{"crop_scale_min": 1, "cutout": 0.25, "norm": "batchnorm", "stem": "deep", "init": "torch_default", "beta2": 0.95, "batch_size": 64, "warmup_steps": 790, "weight_decay": 0.03}
Rows from block 5, named by matrix and row number. Each number is 128 + 24 x the weight over its row's rms, rounded and kept within 0 to 255. All counts start at 0. Numbers have three digits each. After the name is the row's rms in percent of the matrix's.
# conv: 3x3 conv, stride 2 (model.blocks.5.conv.weight, 144x96x3x3), inputs 63-69, a 3x3 kernel for each
conv.0 103:056066095070071091071079076099126131113142146105141158130138144135127127150132113147146145138117118141111100138156171114135155110124138104130140121152162122137147085099111096117113107127122
conv.1 091:105122133116109109131133118108128161119127156132133147097130152122139154121135145105109122123115134115123138129143121140125111130129127131121131130121113136131127151105110155075095165103120
conv.2 095:126105116160148137177143139141117122147100107169152123131106094129121103114114085176149131141139130122134129163150158151141139132132126136119119136134123133140124084127133117158166116142151
conv.3 095:115135154128155164130139148140131095125123105121116114043068075079101094078105100112107111126132140113127140129144141127134139121138140125140149116132150137142155112134134134154138133133135
conv.4 101:109111125128108129112116120105125116101136132129135142144147161141140150144136128129130144111102119120110107123123121110107099125125117099118130102128139127143146132120122128135154120134147
conv.5 101:109124122126137142122140146133154159138149143138156134120133153111107121110110127122127130132125114128118110118105107133121117154133135106110128106115119123131131120114143105088121137105120
conv.6 102:074099100097117130113126134097065063085058070100092114135155162135149151120134139131147154134143148136144157126141160102121140086110131128126092124127117105111112097140160138165177136139145
conv.7 099:099124123109133138119136130128144164123143167129146149120132156134134148118126143114127135131128130132129123113105116140138136164152152105124145112144160121146147125098124113092126136116121
conv.8 099:119140149123129147128129133164148093156134111147138122112121120117133130094129129109121130124142154127142155120122133131145132119140135123124130132122122129102106126146143129173151108140107
conv.9 102:143163169129155164146183186148191146151166121164167109097116098094100087073090096135145122092093080089069067121122108119124115102111121035082103095140157141176174117101130116103122132124148
conv.10 097:064085126111105136125100107149122095120093083126114110114132128124139137134135131163143135139144140126126129159163161146148144123132141119111116141139134151131130109115140122151162131150153
conv.11 110:086103108093100101098108113096061100090077089104096113162174158182186161163163154142147146152154144149149135147142132145146138136139132115112088103104095100096082110141160136149169148150160
conv.12 093:117134140116129137099112128102119125114115125125114127086085087112100115115117125112111119100096128098100123117102056122106080125132126094071082130116097110126114122076073124104100129121131
conv.13 099:104115121100108128086104135105083095068082087055080118122129135144150151157157163118119134130120113142124117113122140113107124119107127122122108117131139103122145124145162140157187138147169
conv.14 109:111104119084056082060053072106088117088068112098096130154156147180198192167179173144138126167169153164179161154145135157157157154155155120113116105104121114119129122114135106109133108125133
conv.15 104:156164164153176163147156155140147154137138135137144134110125130129143150105126134109111116123124131129131142129143150140160160139157153124141132135145132136133107145133155162157171158165180
conv.16 099:144147147160148150130132151085109100112135101144159118121121123126127126135131121086091100074065080096085081125116113108101095125120111107118113134159140146158138134140149130156186107137166
conv.17 105:096109113092096118056090119080120157083126150095133138174171154182155139154134130160145133176166139164142124151137129154142126150132120107124123095120121096121131126137160140121146150122137
conv.18 102:156153144162166148170172152139142145117112114109118107139133126143134133122119124139130125131116120124117116102108118108120133114120127130137102126141122130140102145141147156157169168177185
conv.19 096:136136141113112121104094094114132071138160108131180125122129141110108108069075078125118120123135135120134135161167164142149142129123104125131115136132122126100092112131156122142150104114108
conv.20 102:142160160130149154117143147108088085114118100142144127135141135139144135134133116130134127110109101124113106141144140121114110101093091105080078097076093089085103127154155145156156142147137
conv.21 104:111106114115108112105113105111195163132186172123173156104113117100091081113094069130122121128112107123100097108128130095126128119145149110134138134148153154156151113124144132133121122127104
conv.22 099:106123131113130143100116115104105111119121120121133135144166174140150160138140145138138137134141140125133138165175186162177185148159161111125135127152166118145153131102130105095136109112134
conv.23 098:140134123144115100108104086120099064131099044154087041131119127134127136131130130116140168093106152102112134141132092126121098131131124113104086145131092161137085117111100116137137111144152
conv.24 095:127159168138168155148181174149132101122116074133120094114125112121139131136152157116133126105106100124118126145151149154159158156156164093107114120133143121129132129103131125117134117120141
conv.25 102:117127123105111119125131131128138147124119111127119063102117120108114111117117115125140128133161143111129126119121113140146136152147142113113123112111112132137120135115140088069107119098123
conv.26 101:113116119145159147153159142103114137109112137107119144093104107122128123142147142130131149125104118139119103119128137125137145115122128117126112137146135135152130145120126149140147134153180
conv.27 097:117122122116104106112115114126115122131114127121110115132145153129136137119129131129136132142151147136147143095097103082086093085083085121116115107091084101086077125119145128114144124115142
conv.28 103:109093093077047058087057057145109141148101111135114095120135140131144147125143144126151152144181188119150156129132113139143141125134134133113123129113114122122105150104097100073077110087097
conv.29 103:075081088067060075090092083093087091117095063147128068150138133149152151148151153172154136185180148147160154181156136163150144125124124093091118112109121123130126108089122098099125102127136
conv.30 104:113121127087094107104092095109089090101095078060068080116126130121136149141142153122120130132135135139138135152160166169171175165165166143143121132134129091103112140126144126126152137134161
conv.31 097:109153158093148161113160167140115125117119117134134126101127121116134117118140129090108126103114122113122127093106108121138132130144138100090077102108096104115113132130140147119117166125122
conv.32 100:140115109113100113092087088160154136159136133148117109109121122112136139123148140126114105134126131134149138125126113142140121150156138128103126124077084109094087147116105125107101141122125
conv.33 098:128122129128123128109114124112091130106096125120122140158155149153142141150151148149146137155143134139141130154133115137115104133119111092066097085063087119107122138113118115092103123115119
conv.34 100:109124124109116132106125133108121079125126068144125074120105103126123130136137132113117131094094123111116121117120102121122113135142137111108082140135094161160116121117111121142154111138165
conv.35 098:088100108118104099146149144128163143150171124153189118103112123113106114152137122115133136102122133101103121106103104138134129177169167117133140116130125133140125104113142092097125119111107
conv.36 096:131155168136156171113137151108108098101129105122159141130138140139146145127129133114111122116107092123111097125132138118115113104091097108093069099092068080075090113133152150150166154148154
conv.37 094:118145140115133134113125132120120115121135095145141103114117111116127125116134136133134146113124135111115128130137135140136142121130142073078082097093102108098106124089086124105106149098091
conv.38 101:164150139129115106140124106135142088156138090162149091120128139106120122055070079127112120132147154124147158138139136124141142117130119129128133142126108153122093116142164107153172085118128
conv.39 099:100123133078109134075102113116102107121115109132139145114139132122147151138148153137132119149154144146146144145151148164172171170176178112136143122150165117152167146101134117100132095091123
conv.40 101:147138132134119133093102121095121114104124109138130111146150139139146150135136128130125115112102115115112114141145130123124114123125120118117114127129114127129124141136125135146162111129147
conv.41 094:110135145118145156130131142140124097104108089115105100051063069059094099092105105131113115122124130117119132122131132121127137120131144131132134135138141146144151109141136121163154118146153
conv.42 097:136123115126111097144135123149165107156149087151148079132135163118113138129126135129130132099106116084096121140125140128105110140108115122136147112122120099100104122144144097131142115145152
conv.43 096:134127128134122126129123123128111132119107123111115133167168170150137137135131131136138133139135129127133126141121111125108099124107100116089103098058067102073092141113121139102111138109118
conv.44 097:111100111113087105112090106122128125114132126128160158116122129134140137140143150083093126112104116143133127148162164173159159166138138138088099090041059065036060143122118139115105125099102
conv.45 111:131139142143146145112128127099113116101117127075085134120117110153166156186216193115096095130114096137141116140128129137128131134134130119121117114116108126119110103128141111134169111146174
conv.46 106:104097095106090090136121109143097103141104086136126095132148163129137149125130140133176185129176194106137150119129129134144153131130137121106110120107105125121114127100116092059087135111109
conv.47 096:117134144132141144095117117154093107159102117123089113103128149099150205103163220121131123136142132120149141127127138112128142087119139129130126141142136148152139135100134098100150095128176
conv.48 097:137129125133122123116111115117091125109095116115120135161163167144138139130134134134139139138134132122133128146128111128112100122110102111054076104051063104072086148117120140105115135112125
conv.49 094:097110117114100106108110093087112125105128129110128133161159152150153162150144151139122126124113114114107117142133125128123116133129130098119143109134152125142163159121120133106126139126124
conv.50 097:132114124137106092151120106150148086152150088155172131123136153115124125135135127104123147070080103090100104146128138139116120142102105089084101063053085073071089124137151106119138118131147
conv.51 098:078086097085077087089098111100125130116137123140155141141152171133141153133138138166162154151141140145128116149142126143131112133130122094092113115109118133123128117105123085084123115094111
conv.52 101:143119093162147127182174155124131104134131104147142113102120127136149141113123112117122132108127137100118125123139160121137150103110114119103111138110097150126080120122103131160150108144141
conv.53 097:106128135098112122102086067127184149117159165074113128085090095113117115136143139069070092098094113130123136107109121136137144139140146101131146093118135045059103122103115143113116110082104
conv.54 093:094112118120124125131146146139158136137156139133153139147155172141145163159157162139131120130123114123118115161145142170154152180161162120131159115126150135137156120093098125104119151143128
conv.55 099:123135147120141158093126144130140112112152147086122149120123118144153140150158150115094087131119097130125107112112122111110122116113123110125117103125140099104111089111150116143176113147164
conv.56 097:127124138143134131134138137134158110147161125146169132140131129131120108143132117107089103115089083137117102149127120121109108116093104109122131091101113090107108111132156119133165124141160
conv.57 102:091112130094113135094116135115114091105109066117088067132126118133130135136137135141145143117116130119118115160156126145137120143140134119118096126123093133127100118129122137155165128156177
conv.58 091:105115114094126137102136142157138123146136112147142129118150163113144159124150156127140146110121127094116129130157176136164183132149166101114126112130144119141154156095097119098122131130143
conv.59 099:128121129126116126120120121132120139131117130126121133165174178151141142143140142129137138132133130128129122141129117136123115135119112114091118106077092127108110155119129138089094154119117
conv.60 101:100113120088089100121101096148114072145115086161135119111109106124134141122140144109127138124142146125135145138126133145133149125126137104096124048037080041039089120114132129140140111101102
conv.61 107:111129134143157148093104100111107131112120136112123138096120117138142136151147137102106120141130125158146128111120139122133146126131145112125115127147138120135125148148149140144169138137158
conv.62 091:133134121146140131147147133118119060116127087130136116145158164126142151130135141134128108104109093095092094162160152135127126114109122145148146125140149126139156122146171164171197161174172
conv.63 099:097100115070066091066051062149109123123092125098097149126129142137138149143140148079084115125136151141143167114127134132140156129136148113121155098105153114120157175125127149107110114079088
conv.64 097:147130133171137118181143126151163150147144141136143141150139155119118145103115151103107120083089115072097120160143146136121128115108124123113124127113112134117091144128118135112127134130148
conv.65 105:129135128141144134147137111115119113111107110112114102111131138129138139132140139104108124125126130134137131080086111086095113095102113109121108106121108101115088138130157142131158128116146
conv.66 101:121124120135132131138139133137126119117131099116132122148142151157143139145145152126130140128115108116112107143122123162139137159144143071072099106086082123106085155123132147118118150131136
conv.67 107:057058089074051074095091085114129124123137120140156137129127136126130133143133134150141134143138122122118116140120116127112112109101099109123150107122149111129140116113148109125155107135147
conv.68 104:086079103107101106128122115111111128122116106144140097147141143123113115120105099159156149153154145127123124138119111134118117133114111093107149105112132139147138151135138106116130125129136
conv.69 097:102106116115114129118129122118141126133160157144174162154159165132132137135120116150140131135127107114103093146141143118111115099085088131136137109123141117126135113133162124135159131143148
conv.70 096:119120130128119124145134114117083091104100110117128135095113121122131132103119122108132136118142154116133141105084085095075085079075086093058068068054065063055057133103115145120130131103123
conv.71 103:070080106065049063094092089098095101114107067134130081148146152139147155137140147175173152166177156130147151170153141154145138118116120114120133113117116106117102102100128108117153097120145
conv.72 108:139151142129137141123135138123109126115109109128120106113117118110114104120127128121129128121133125124137138104100098108109109119115116068062099087084106098102100129121131115104115134112113
conv.73 100:106122126113114119128121125133094123107074110103087117133138126137142135122139145140161146152183178122160157105103087130132119138145133092075081103087097124124118112110118106103108139138134
conv.74 100:118126136115132149111133153113105107082109118070101128118127131147160151147155155127117107125121100123126110112112128105103117109108124118128118115135142102122131089132159121156192111140160
conv.75 105:108125121127156150116144139129141158134128131121112104082114120114136141135149148104111115126113114138132125119111121120132144112129139078100108110124113120136119129118138135121156120128169
conv.76 094:123138142109108116091105109113103082090081092098112124119126121127144144121150147118112113126125123124146131125117103121120110123144136105090092083077087089078102122124135126136156100104133
conv.77 097:129155168138151148146165163157206113148180112141167095089124126097101100097111113113109100106095086115097107122145147116142142112119143113142132115143132121128107106111136125117117123123113
conv.78 098:117119128118107114111109114118123157113122156111125151173175177163153152160155149141136128148143130141133121144132120150141127159146133106108136098095113115118138159129131138100103157125116
conv.79 106:129124116135141133138135132130157154109125156100110143094100109125122124134141144083096126095087113124118112104094108113111122116119131103091090112109099112117099143116122146117131143127152
conv.80 095:111123116115127123107123125121133134115122135109118124160172175154156156157153155131129127142132122137131120165162153169161157174159156113115136108119137113128144143101110120089114149125126
conv.81 107:114108106099095103106119120137174126156189140154195149126125130111098100103085076137129124121112112106083087110119115086105107109113114123128127135136142150149154125130145125128130119124113
conv.82 098:107117121129137140130142148128152170136149160141158147118135156112110127128126138129138138132130128129118114115102103141122118166140135092100138106116136131141152122097116109074091149112107
conv.83 099:131130122137133121140144137146183117144175111127157108098121120106112116105115115109138150124139151133139151133151142147177174162188190122134126132148141128140130118117138137121134142117124
conv.84 106:112121119138157143104136138118101120114108110119121117095118116127133133146145145099098126134115119155139130125125138124132142121124130115130120125146131119142120153145148145150168116130165
conv.85 096:125121120124117133109117135092103092130114078151130076107095111110110132128125132118117141082083129098101121130108108104083081107100101108099092133128107126137118111125111092137145088123141
conv.86 099:147164164144159150147162150134164154128150157114137147079109118102130144090129142093092101083083113096117143095111126086131152102143168102148156114150174114137140145100132154124140153145153
conv.87 114:144146133137139135136140143119103107103095084123098081133132129137135126120119121127132130128136135118132131130123109141138125142134123093094097115106095126113091111121134109122140122129135
conv.88 102:084111132108117134119132135129174127146170137161184148131145150113129134095108117130136121111124112091099099124128126102104104085079078101123151104117137120128134103096132112104128130131130
conv.89 091:137154160133132133099104095122113102121120102142146140114121115131140138122137135101103110119117126138138121111109094125113098136141125097095113103091123108104133114105114145131143121107117
conv.90 103:078099109120116119119119114106094069126114053163133070140130124135130132131131127165168153126132136117119112188169131149133102137131118119117096134137104141141110106125130112135153116136149
conv.91 096:113124128138121119119123129121128126123139140114138144082118144102121134103119129112137146115137152112129139087086094090087089094096104095115135100114118116130123094072111132107117140123120
conv.92 098:139134137140131133119122141145178137146171151115151151106106094133126113145144142079061088119095099140129118141122115147129120145125124089084101100097102106095095094109134114109127140143144
conv.93 104:118106110098071084095082081128101129124105131133125126141169187137171189128155169130147146154197197133177179120131137140155168149157167127123142114110128122125133154126146095071115100086107
conv.94 109:077078093071079086089084084151145155143128128133132103136130127139143138144143140134123121152159148145144137157138131172161155161155143119124136118116127117120123131092094122097093110081086
conv.95 103:133141146122131140082099122137139129139159157092116153103110104130144131143168160097074086128108088140140114120113125125121132120125139110115113109117116107109104107126152098121167104139175
conv.96 097:133135130122134127135139129109105119133113104139135105115131134125134145122134149120129134119143147115135145149153153165182183173182181127134134147150132138143112165120132139120134122117141
conv.97 098:147142142164166163170174167140137134142132096137130099099109094112104090129123137114127118096093078105089098125112094144123120152131139029054080098099107128126113124114136118111127134130151
conv.98 104:150148159160160143193198175149165123149158109160166112102110106083090095071093109114116106067068067053061081098088087096093091086091104089106113113131142137153143120124144120129153126148170
conv.99 103:108114121113121145108120149106108114089109123078101134122132135145154150150151154116118126122114102128120106111116132114106112111102121112116100115131130099116126109127148138147182137145169
conv.100 100:096088101085087097093108117137177134177175131170169126102101099101096093149143119111110110102094100119099091086086095086095094139143131113121127135134124163156119122136137117136130099129132
conv.101 109:127134134112119125091095105100112102082118111064077112130122107172161133195191159120089085143113092159148126137125129137124129140131133121120100107109085102092085114140143132148170138167185
conv.102 102:107116124116098103131126122142195143175218155166212154091103106088087076111099089101110116121110102138120108075084082092095079120113113106122128129144146155162157111124147113122126122125119
conv.103 098:122137152121137168115146165084128130106150143157176153098095100114117123121120119123119121085069094089083080125114105103095086106106105100120135127157159132171176122101095128120134113115124
conv.104 101:114114106122107098123128120139133134147136131128131125116128136121124127121129126127140143131142149127139140082079086072074080095091096110103098110090064105088070124109139129115131130118124
conv.105 100:096067062097057068108082079137077055105060039100089087129141132126145140133149145131154160129160171123147163158179167153190187138173174096101110094078082116088068114108112131136130136145148
conv.106 098:085087092114096091150147138142178139159179124149183121100116135107103121145133131113130140090108133090087116107104110129124130156143150120135145113124128117120108120120139105101120131131116
conv.107 102:083069076083069079064050067149105075143078059137085082128140127134147147138155157139150131135153152131151144148146127139142139127141145132110119091077097124106101114112113115124116131136143
conv.108 095:139129117152133130117105093120128108108090090107085097130148138143172157139170156123122105140148131136167144126137129134149139143165149128111120124096104127103088148136128152152150128137147
conv.109 103:092115146108128146126129136114104086098104081105086081138127115153143129133125128133127124146145141143146142152144133173169156175166151108120115114134131128121108100133146126151164122143156
conv.110 107:107115111119128117130134126119125121101103117089093121121128133135137144145144150111120137126114122137124123148139139151148156136138150104121111109118114111121109158122129150125144132125153
conv.111 095:117125126128112111120123124125115126134118130129117119140151160124133139110128135139143136142151148128147144105101105082086091091088090124114118114095087116103089124119145126113141119114141
conv.112 112:121120119123120120082101109096078079092083074078078097128124110165160138194197171122108105139121104155148127138128121138127124138134133122119094110112086108111098112141150121145168133161186
conv.113 106:135120108117097098121121125118174132143189140139200142096112120083088087093081070128131129117120118114105101092111108093111093123124104117120108131129115153155140105122150117125134116127111
conv.114 093:144134135150139139146149141103138114113139130141151125166155154140129127134118120131113104112099080107086083160142122132107092114090085124126138098111130092106135147165182161160171163164164
conv.115 099:121123134114120131093105122118098128111114127130139152153152147146143144134149146151150137153143136136143133151132117132116109124119112093059090102066083113101120138119125119092106129110119
conv.116 093:115123109132140121152161138147090100137082097143110103104135174113154202118148171145151137116130139097123126120119131110136163123146162130129111129138123139140101128077119123129177109152192
conv.117 102:088083103082053073094088091103089094121108075136133103151160167137160177127153166168175161170181168139158161167160159150153156119128134112115140117119132111126130098079098073091131079113126
conv.118 101:141143144117115127115085094160164143150129115147105098118131139099122130125139155129145161108143165140155178109123145115136156145169189098121134089103124101099123159123124170132116199152141
conv.119 100:134144158136138136137141144147167115148151101149151112100118109070098082068084085134137120084103095070082099124132121104129113070074093074073101079095114119129114125129126107121114111123109
conv.120 099:132153150129134132115123126112115089122133082144130097136143139134149144130146144150153137119130118122125117167173156163152138145141136101106100108103105109093102131125132123127140137131123
conv.121 097:133129120131124112145138125142162125145146110134132081140144160123124139132133145141133124125128125117123134132125128135133131161148146113126148111114126119114112151133155113106134122116142
conv.122 095:087113119114117111108113093119134120131145127091130118107151170133159168143156164106138152132153167142154162120141154133152166146157171108132127101135136087112109147104134130102137118112128
conv.123 093:092105116131125120127137122091140179091147198095148182100122142124129147133125134095118134104112139124131144122123112110125125126137150094108139118133159124141156159087096162099098148130117
conv.124 099:095112121129143138147158155121133149122143154119129160088096103116123120138146145098111145103075099114096093115117135130130151125127140104125128129145149139157148144125110155139134145150161
conv.125 100:104114126117126135132150146074148183051148200069155209124137142141142136140130129111114134113105107123114109105114126105104106113107110093124140090126150081103136127122132155122136151119114
conv.126 101:125112110100072084079049052115126158104103152112107145121137137136152148140146132110108116145159163147166164139137113149146133145141129105090119117098103123117107193112110133064070101077080
conv.127 105:126130128133125116124132124121117109103073098108086113127174191128197230133181183129140133121128120119141126124140142118140146125153154121113103113106094113108093115111127119143172118154169
conv.128 098:113139153120135167121138156070127135105147151160176162105107111114116123118114114114105102078063082088082074100088077103094077114112108097120135125156161138170174109108100123126134111131130
conv.129 096:095118120107119126108124119115123131113122128123121132157166161151156154162152149134132130134132132126130136143138138139141146156148150097125147101138165124154169154112113126093121143126133
conv.130 095:103115119112129141104114098138117115137136127120140135106150160101133145100124136101137146112133145128146156116146158108150159124157164105139143115174200107146166136091121126101132118115118
conv.131 096:090106120135123120123145144151141137153144142131137133099120132093114132095107127124141140109135144081117136066058068073067078102096104091096094099100087118122099125102139140118130154140144
conv.132 103:147154137175181142162176154131141128110099113118106097126122111129137133107126135136133123123120115138134135148133116140148142129135141125138128135138129133138111144130147139143167131157192
conv.133 092:105124124115142138125154146154164162154154147135136124089131151101138149123153158142158154129133128124136132101124135106128140133145156104110123120131120120124102157094101153130142169162162
conv.134 100:140144137150142121154147131163142125156130101145135112137133134117131135146158160161166173134147157136139151148137133141123118157156155102088084103090097135114118129108112159142140215194198
conv.135 094:088112114097122128094114111117123122135133128135139126120166186127157172138148151111141142116134140124134141108131152120146164150149153105122132114155174112151159144115132107103138114114130
conv.136 101:152164160140146137140135117121086061138124077153149129132147138139149137132138138114118120099106098116110111129137135145133125140126134104075105096076108083054087129136152132141156139132133
conv.137 100:144169182148167169116129126132096078140125092150146112099106109086117153084120147093097090072085106101116142112108117079100127083104151078131154116156163125159157117097112114113124112125144
conv.138 102:122128114140150134112129123097129129105131132114120131138156153163157145158147138109102110141114113154133120144140129159154144160149144090100103113107087115111088154125142148131158123132170
conv.139 106:067059082077053070091084077107104111117118114136141131132126135124126136142134135148138132138132117119114112144125121128112113107099101119130155114126148115129141124130144114133152109139144
conv.140 107:132140150160167159150153146132146155125138152127136138096106107129133126131133131087076080112100093124122106108105111111115122112111117107129125128155149134153131142129138147142158147157165
conv.141 096:140153159146154150142131124153119088143104069141107076122136139114137144123142155119128127108126140131127142113130149100116128133133145122118100139132117149139140120132129128146141136158151
conv.142 099:097112117105115121112117117092134164109143159105140153142169181153161169160157159137130137141130122141124113157171182172183186170168164113128144107126141098115137148102105127090112150124120
conv.143 101:111124123124117119137132122118150162116140153114139135084119120106114108107117116099127139112145154108132145097118124119149149137161165099123139112125136128145140130104135114076096132090080